Weights of a small segmentation model: 64-pixel images, widths [64, 128, 192].
Rows from block 6 of a small segmentation model, named by matrix and row number. Each number is 500 + 25 x the weight over its row's rms, rounded and kept within 0 to 999. All counts start at 0. Numbers have three digits each. After the name is the row's rms in percent of the matrix's.
After each channel's rows are labels from the 100 images, of 14848, where the channel reaches its highest value: "responds to" is what is common among them. Only what is clearly more common there than usual is listed. The data: coloured fractals of 300 iterated function systems on busy backdrops.
# convs0: first 3x3 conv (model.decb.0.0.convs.0.weight, 128x256x3x3, standardized in use, each kernel summed), inputs 172-255

convs0.85 079:472515458534490504542503456510536514474495494510460485496503462504471477503507521492502473462470489482496511507498502480487503518533487536525467509492502490561486541489476466486492551504473464457520489461505467502492483457513524488458535481516504484524
responds to: grey; white

convs0.68 182:512514528497446487512497524481470466524484501519515499480491518447501522490495494527492531516496522474492476520499490512514507458513483492497528480519487471488533466487489515515521499485520509524461468512525510519485483500489502470507470509503467515466
responds to: grey

convs0.16 068:503524531507473499553505517474510486507497474550492450468500484444478513565499499511473486484486520512509539536488523515509482531593483514545494526511533501465528527533467494468504568516508466502487534486451510506520504493481555493497504520487506491501
responds to: grey

convs0.118 140:516505506439500512452497478464513505459481507495464496520450495503503478463417491491475498494492481464503451508426465491466484477495487497461495458477507452465466504490501522502513494486513489481500545505452528527500529450517471515510534498476462507528
responds to: dense; black

convs0.20 101:508502511389495497448478516422506492502482518475499525564452511521515476452421521498490505498499504428510417507426460492473482520484502509414500406470489460469505486476520503508507534472478526498493477494533509479477519513472470500499490493436448508501
responds to: dense; black

convs0.38 132:481469488478492503466490483480517512478494484491488482495468479485486505522508518486463497466490478490482521482496493492501501509487483496481489484521504508510512531481485488524484529496474470493514525470495496499512492495496462489491523475472496461511
responds to: dense; black; blue

convs0.84 102:513492526477468484437501561475465446538488509481543495514474540481503518506487492524474525517486527484484479506473491537506481479469504462493507481498499474441541470505500531505497479481502534538447501541524512493489484519462481487530475503462469523463
responds to: dense; grey

convs0.81 073:504569490510476495564494462499491481510461480550501499464522474491489475519547464496493463518489518525489536526529521479486500516536506517534502507493502508492402524507496450473478495505488464502482430456488491499520536514515592491464523521498508486486
responds to: red

convs0.96 056:501540501534484530547534499512459466503479468527516470490494519450472508557505443480467493525461512525501525517498537510515514506541475473531491517530505510499479509517475532543471495518514479520481519498529497553547492509540522497529491532519508474479
responds to: black

convs0.40 086:513465534465519504479494485481502511517521517498497512483535520508505528518516479514554519510520473484534493495494491477520525477488484554505529497504490493480532488530515520507546490499533527497509500532520527505463513506502469520509465488522506524513
responds to: sparse; yellow; orange

convs0.113 106:522489540456450484501497547471488474529489501519523514493478532475518532482469484529515544540490510474473467512470481530504508465494516500472538462510503461458519481488511521524502508476494517517475498534530498490480504509486513496509510504509468536497
responds to: white; grey

convs0.104 088:495472504536480533416512536499491486497517509448497506488542501490500512518540485502446507476503506550491547495503516493535484518538494504548477513520500519472576492486500503470491514529525496513470556504450516495511450510461430474526468509456532512471
responds to: grey

convs0.31 098:469459481469499476427463518470515515482480514478502516517457507529513486457475528488480492487480494457484478478491462516483483518468506472459478443487504482490527489469505498506489525471462512496506456497494506470479506512463471491499510472450450491521
responds to: dense; black

convs0.101 059:481472492508480467415488517493460455511488505430529503503484518512511492519506508494479487487473515467487486501510489519494472496472521439502491490481509483487544461493498502493479463502470542537469536528514501472474485541452451485546435483454491485423
responds to: white

convs0.50 071:513497512530505496466508521523458477526514506495538493470531523499488501480520489512505516494499531516507518519517520519503492469491501492538491546493478507510536452508501509480515468518508526547483468529508493502503487500483492503523433499490528528462
responds to: dense; grey

convs0.27 052:497486507531498480466508518521497489518516509461519491492543487495500491499528509517501471448499535503509511529510503529502483519512505500535471535476527493504606484524497478440531517520510541519484497512453505481491469503465496498521435486501528499467
responds to: orange; grey

convs0.34 066:519543498536522519613524483544461499505508495518496523502492502489507483499501449496528505537522492498504473495502496481490531454500494495488498493506475499533468481521524516555505445497548492496520484513538516545532535508555567537502495562598494512513
responds to: red

convs0.103 097:513626500514478487604520438492487475505447484527501502483467484496495469576480447504495471512479508494501460552491512482471490524553512491513483492483504457471428539509495477476470468478506445507466491471475482513507546507526625482506508525522474478499
responds to: red; purple

convs0.43 091:489453529505533544477486505498500524526536520444511527493535480515515490522516449503505516504530485511499505505505483465518511511479499502498502500506489509497551497495521525520502474500523484506526529551486524513472509513515462496512496501488502519510
responds to: pink

convs0.30 087:480544483513502496603483479483530503508465472563500465462463457485480489568490492493493461479490515498516514542509506498493501542543483510520494514510515498498474550508475458464493538479477461500502547463462480500507528498505587489490533505512479467525
responds to: dense

convs0.22 085:478465494504513474423477513488498515490497522464508522518490491544523484436514529494483479473495500467510494492504474511487479487476505484488476476471492494502530460495513484465507511484478530503504441519460512470479520518453476497511476483456476490501
responds to: dense; black

convs0.65 075:532499554525498500459522541531457493516509529481494525504544509512503514472553440526552512506513500545524501497537537501522517443517504513552517552484476514446505459534518500479522449515524494464472475537490525499491512489501485506501462512514510506502
responds to: grey

convs0.86 082:490506491482467487517481513486471456552464490512553497489460519493491479580481476507471496523471557489486472537470478538475462547467543469473503466475541460460488513474491504477503465463478508552463499526483475460480496557477509464533482485486461522480
responds to: dense; red

convs0.121 098:440432456487543497475478476529513540533526493415534503501516524513494478477480536475523489524502533492492489494494484563479508520473529498468485492484535507550517481513492505517496457514455556532556433512557481492488451509512455525519468444528524478486
responds to: sparse; orange; yellow

convs0.5 079:520545535510472516521533534507488469486519492536476487491520506457499541491506486513507502520493483505501520497488521497534512447548468510520528513524482505470467481535496516532478534513503455470483472493512510522516495463506533512477497526502507492494
responds to: grey

convs0.87 085:500482513484489478435478543480462463557496510479570501494492536507503499516490493519488516516496547494498491520492487540495474500482520465502505502480504484452533466497498527487513457482494558581466512553506506478474502540456472492558449498455479541461
responds to: dense; black

convs0.37 112:489494489527542486494496483527518540506517484503514487484511501523490485512505485484497492504508503496526503501488521507469478536513495537513497545464514507553497526535498504494502506508477498515543490500499482475511519497511486524496514498493520499544
responds to: white

convs0.1 148:522530532500454504525514519497467472510497495523502495480507513449498522490496476523507522514494508507490500512494511505515513449524476505515523498516484487483507471509497516519510492506520492504469466509515508521509492485515521495496477520511499514481
responds to: sparse; grey; white

convs0.93 079:537550536460450489501524486467477466503460498500508504480453506487506516545477467527477531496473490466469460531473514480496476462455496475490494474486490455482471505489495524465464452472513481526451494520450497513482498486499514475516490494486469517474
responds to: brown

convs0.66 048:524485478477518521503481510521498518543497496483539516497528484484500530517496459488551499499523483531512498477550484474533530539462498486466518504537485532493510508482513523535525424487525509529509579562540512487463497537475499504516484486552491535500
responds to: grey

convs0.91 098:498514463495578543521517474531498521475533501501471490503506478514476463470507489469549469502530492555518502483524509483489534516477478483491504535487495537527462494542509481498528468525521501460563466481506500509546522501538501559478499533541530487515
responds to: sparse

convs0.105 087:489552482505474513574515469493471467500462477522512497497463524479483478564487454483484495545461518496488495523477514504483508510545513475502495500511510477498442518519477520555465476493509479518484500478567479536524506516536546493512502523528489486481
responds to: purple

convs0.29 065:509550506487504504589498453482532503486497499510498514516470477511508488578478479499555504472501496489497430535498472497487524561437525487400502455483531481498427549480510503455494441474520461513510497516427500522491506481550562497520502502554473484510
responds to: sparse

convs0.89 086:493526476532530510521497479530505517502487482506504498445514460502486464501532488472512470501508509540491524488548529494490517523485502493520492549499516535561425507524491482498468500527503460498548458475496494507547527498542531519495500525512528471496
responds to: red; green

convs0.100 085:516519503499484517486507547481494469469497497541452480453486462492494536548524523516491471492493490521508535497511518501528503524542499506523543509533530508487458499488495465482494553505484406427476514440429497487529523484486505489426485524495497474480
responds to: grey

convs0.67 099:509489511487500501483490518503468493530505511503514506467526503498496510484511492517550509484513520506518503509533504507517521477498495499523512534497482514495535444512497496478529456506522528515499461535511514506484502500494507507519434503550507515467
responds to: grey; dense

convs0.119 100:523470547476509501480492516486528519506510509499495516501504500516512517410502511509525550505503475498487503484482487504502508437480484511477502485499481492504535464504513532526513529493514504488517423559492525508499525474512468511510508499513498534526
responds to: grey; dense

convs0.64 075:488478539530538515523490535552499530526504495472515527491517527515503503515496464505492521505529505506503488500510487495488489529467489506502513500494486520520464510490510522465512427495509500512512510520494527513503471506503513518525483496519497505508
responds to: grey

convs0.108 068:504509508566472510445536549506465443487489509490489493521514517482490524559536475517442499496467508533482537504495542520528478534529505472548506510510520490465527509481500496498475519527505461481446553491474487490529469507480463472503479518470510476461
responds to: sparse; grey

convs0.59 071:510526477526527478470502515524475492511513513505507490474525485511493496451507514529529483463524522504518489523545506500505494474488482504541504550480464510504534441501502451434527464512510523513494455489475480482484491493463520509486406500484519508464
responds to: orange; grey

convs0.36 070:511487503498499480471510491486519508509537502545501481469538509493482537525501538504531488492501484461526509489503496484517495483514481553506531521500500510505500477527481501463534562513478527500503488493493482476459492491444479501487450459451520511487
responds to: grey

convs0.10 081:506526534502445507529506517485497485477496509528464500492517497460500527498514506513492508504486478485500502497483506493524519444551475518519509496531481479476475489509487504545501547502500444459475484494519517523502484458496519480480499512491478480498
responds to: grey

convs0.61 133:476470479475509477471467483483521528486480508480497522515455485531503480526486516484464498500495492470497482485481468497477480529490522498474486476492510489484483529481498491518495507477468486500508552484501499477493512524474463483504530473469463480527
responds to: black; dense

convs0.107 071:492479481538484508430507507524484471508500496472520489514534494491490493554523490506474484457492522525484530512522511492510486549500511498548472513496501513491550500486489482452482482513499532537467568491475487486491453526463466485520453484473526500444
responds to: orange; grey

convs0.25 076:494502517514510479545491520508504542499518478574505447462507497467469500520499503503484484486515526502529519512483501521485490473553461523516496555499498516488505502521472481493553557506496494507511505462510494496525487499479531494484484498478500485537
responds to: yellow; grey

convs0.95 086:505487514513472477438491541496470469564470488501585490499476540487489489508480485503461512509471560486469492513462498546477466520444512469480494467475510468493564484482484536487511483477500566595467499543512496483497496559477465481560482502476480547466
responds to: dense; grey

convs0.106 104:525493526422498505503497509440486499497501518508498517531449517518517493427464507490506522503503485451500449472450465478498513464434481485407501442501459471490518454502517518542515510470524565502501394494576515529493515499525478511492463521505457517489
responds to: sparse; white

convs0.83 090:506508539477466493491513500484476474491479494478502493509464555493496524527478487518431541520476492485506491521471517491494466516484501461510493513508468480506460515508487559529446436490488480536476462518534503515499472487501489485549491494460483496489
responds to: grey; dense

convs0.60 068:505550498508559524572511483518481508500515494524506511478497497523500472498493458482518506524524499528521484501494510485482503498474493465490496519478471515506464503528515512516496451507515487507535480505502508514538542509561552538509491544527507503511
responds to: red

convs0.92 090:514536519473457509551499475469487457535461475503529484492456525455486491541470479513481528530467521462483466542472471502493501498480491477461512456510502455497474510484480527494483469466523494538471477513513497532473506498520540470522499512521472516474
responds to: purple

convs0.78 104:510468511477533508481505512511467504536537509438538519483532535495506525456495478507573523532536518519527501500532495514527524473454493491474528505502468542478521457520520522506517420504530524534509465540513523508478474513494466528530446500516509517500
responds to: yellow; orange

convs0.54 122:521536528502462510530515525495458459528500490520525498480505528448493518496501475519512527529493523507494495515501510510517512456511481489510530500515487490489512464511493533514501480500530509528470471524516511523503502500522526495516467530519501533468
responds to: dense; grey

convs0.12 066:518476514493518535493512499535484510513524504429534524500501511499499512491501441490518535537520488542501508494518500503516525502455505460461528498515497532512460508508510564536480405497535452542517505553498513543524486497551457520548513523549512504507
responds to: sparse; pink; white

convs0.44 068:517498520581512501548482526545539525513481480540494490481509505484489481431489478502505521490510486503468501473532499488490504421555457512532509490494486526495511472423489515484507519488518470493483456505480513493476520471475511476475545504501483531524
responds to: grey

convs0.63 054:481480508527490513500514510521432451531496494469561510493487545492494501564507447502485510538482561510503496525489519553499496526489534435495493511499512500499490499506496535541476455501481499556487531535542503503525471537513486492555469500486487490451
responds to: dense; grey; pink

convs0.90 115:506488510522487453438490540493468475538485510495545502492482520505503478455479491516484500483490545470497467517476485533472464479457502467481485475450497471463597461504505503465538481491499587554459465536490509472488499553454486496545474502482483532474
responds to: dense; pink

convs0.51 078:474502454527503506500503466519506506468470491514462484490483459507492494517512505488488444466488497514510511492513518495492514550517500546547478507512519497565468523488490453496492509491473482456514491435502480492525497495511505494444523495522497458509
responds to: dense; red

convs0.7 092:507498493519508509487521494518484492509528509500505487464539487494476501479519508513520488469495506502501510514522514489519505462500468511523502530497469504532544468519478493472529493526527513507501471506497486522493483475502489501500438502522535509475
responds to: pink

convs0.116 150:523490519490461494502508532490462460525485499505519497478484528462501524491481475525503515507481511491471480509504502521515514462484499479499518481515493479480518461487499515512497476496505517524473483512523496506492482511497517493517466514511480517459
responds to: dense; grey; white

convs0.98 069:500514485527494540463516530519499484459508504477448495507510470490507498499536525497472484449509477552474546461517512479518505492483483469526481503536497518510534482480505480508487530521511470459500558482478507497536483492487483496484502530515521490460
responds to: grey

convs0.24 042:490506503528496485477508514514500476516514506457516493507526481504507486505519518512510455437484533494499496523523496528502486535494512490523471506469542486517574495516497471437496517506503542512483509519443498478481484505480509503517451497511517494462
responds to: orange; grey; dense

convs0.110 082:494479497521508478412496513520479496516514510455523490490542496509496492499506512518484489463519525507513506524521503501499472512517499515551476537478487512476582478498501474433523475516494542540478526505474495475484462519439468500523420468449524503470
responds to: orange

convs0.17 095:470472477444482455437446487469525507523481495477523506519478520503494454507479527484496489517487536431499472533479467500452477524516512521470501464439511493494555515464499487461524526465448567537492487490508469437442506550432467482516512443425463523509
responds to: dense; black

convs0.23 109:525519552501519481431507533511494513484494530482487530510482501525532515429486498538501538468528485495525455504504511504504492459500487488525482515477471490511487483499535500495515443496517485475509492524467546519507499461520479517516494505466480491521
responds to: grey; sparse

convs0.88 180:519515532494442493515511514479475463529475490502526492502477527446488522520486480521479528520475519484478490523484500517510503468511490486494511479515498477481514493485484524513495494488517502531453501511527503525493477497496512468516489508506479510479
responds to: black

convs0.94 065:502496499457529554548509503468467475535500495450538518501481547496481486504477472483515542563505544514488482509510484522505523518425519438447530472510496503502474492476501530527490419491524515540510526514564504526497519537556484497531460532537501528460
responds to: black; purple